A small image classifier, trained from scratch: patch size [2, 2].
Rows from block 5 of a small image classifier, named by matrix and row number. Rows with one number belong to one neuron. Each number is 128 + 32 x the weight over its row's rms, rounded and kept within 0 to 255. All counts start at 0. Numbers have three digits each. After the name is the row's rms in percent of the matrix's.
After each neuron's rows are labels from the 100 images, of 14976, where the neuron reaches its largest size: "colour at peak" is the nearest of a few named colours to the mean colour under the peak. Only what is clearly more common there than usual is listed. The data: scattered letters and digits in many colours. In brackets: how many of the 100, against the usual share in percent.
# gate: MLP gate (model.blocks.5.mlp.gate.weight, 768x384), inputs 0-54
# fc1: MLP up (model.blocks.5.mlp.fc1.weight, 768x384), inputs 0-54
# fc2: MLP down (model.blocks.5.mlp.fc2.weight, 384x768, transposed), outputs 0-54

gate.207 085:173127163155126177172146115171145191058156101112109152173182120143107104124099067087088136075135139100067157142130140115169120116095107145168085123206100102071142128
fc1.207 089:076110170039194091084143097131151118111104106138143100088125144091171127157130136141151089142124146101140062094163085101138109142168112133084184152128105179143101158
fc2.207 091:148161105134126129144125118155071174109114096128048126089086111116138216110159214158094111117076142110131157106198064130141190142095134150103148115154089099085159086
colour at peak: black (62 vs 36)

gate.6 119:151105147126178083120171134085092176151102076112149115134122091133170143174167060089147086115089091108139136140107122133140118157144149118098112133162100149094080076
fc1.6 123:129148110178086081159119200120130108142131136101153130141125096121169156108180077157145132129080122134102149151131157148128149127143163191117175075161104135119161076
fc2.6 126:106086119128160165129158133153186192134124088114118081165130103115118124124146140055140244065144151140126110149161181100132071189096125189050131106123190058121096116
colour at peak: white (52 vs 26)

gate.370 060:147112110121142165089127110151151095086162109148099157096110152112108140115160172170134103156161131171151146155108105154161128136119096125126122135107201160151154117
fc1.370 064:085162102173184115089120105112099152157147137097144078146115125069155105111205154073126124104154136162113149128170130147084138138137086164133154152093144170185135130
fc2.370 068:102120135180115167129080148107095151153155140125188192176159135143175134119145117129117109147114138167169136178131118178145111103143189171094120144066142115198183102
colour at peak: white (52 vs 26)

gate.53 110:117142103195130132201193153172109084103121125118113064091094118166156080169170095093164136130159097120140183127094094075136120122144084136101111082138194126065161085
fc1.53 108:107121108129082155112171094140147163102079150120060072117127149158148187113149153169159102081073152142131088126137147119110159130091142144152183132125124100106156059
fc2.53 113:127137085105199145135099138122096160083176075112126126116151121086105181128161096137093111089117107153171138132078170125111076102121157139132144166150068155132151177
colour at peak: black (64 vs 36)

gate.449 095:134092099119099144150176079111192078180109099137104090047146104183174142120178085103088219102141197145172158151146096102069139169136081180111094164101186143151096117
fc1.449 102:121183130116080116114069144117090139076151086043114148156116119118144131140093119072070098173126113071115163106132137130067156101117134077118165139144103112175073163
fc2.449 105:111125147152168125121175130151158149187145143083125169163124171137196140075199177159186121115039113163122150104096085088164163136180095116191073136135069192127150136
colour at peak: black (73 vs 36)

gate.494 111:118177144082175080127117100108184177171139092138152169128151160149126123169140129159119148062116097087134120162113137117103138125097080172103143108119121111137091165
fc1.494 111:116112110150165152122096098064110168170144103119075077175129176102128151150133139163145092113109161107159103139116121151125102170071061136136125091088131090173105164
fc2.494 103:128147169183130140145169199106153112068097144134158121138110122159184186081112119105129070153181153079105133164162088099153080090115160107134208144083154110180164156
colour at peak: black (65 vs 36)

gate.400 125:154141119163133104087075163110111088159213099164117152144074140060115090133114119074150096184173092097122136162130130149139112118124117069115125061172084139083095080
fc1.400 121:112126122174170097132164194123114189089108120095131188147140120193114180115056154108167131177088115100162150131109122152108149139156110117172107115126078203130126162
fc2.400 118:120165113141142065128111188127127127117140073097113113112127078138109129090207079069098146067106140150132115142162049152176142135149190149070099161160130163119144102
colour at peak: black (66 vs 36)

gate.530 045:120127058115128107207109152121109138150133105141091115151141194143124092179129145128063116143127128112102064092132142123125140079104111124167154128094097149117156140
fc1.530 046:089063138095125134116174121140097157119089125158118161163181128148106132167097150134066107141136120162146092128093130171090135097082155134209186134097103162109114075
fc2.530 051:130095135197144129099142127165190173133101108079094153144175145116138107147129087087100116106116100159120165180235153111157130134108126129084158081159172102141088089
colour at peak: black (62 vs 36)

gate.69 124:134179130101085204167116131179181131124131149192145106120096132117188119033129168174138105103114113127095139149117139101069147117115116160136152153094115175199162110
fc1.69 122:141185123147097157059130150176123156138167153075110103097172138172131114101154101156105084122123102095111150111160101075163128133129153138111164105198166138184178078
fc2.69 119:099130127066116089177152111072120079137079144074154168140070134175064114145112102146117152163149090065081151076181118183108157157168103122083134171130113127152051145
colour at peak: black (60 vs 36)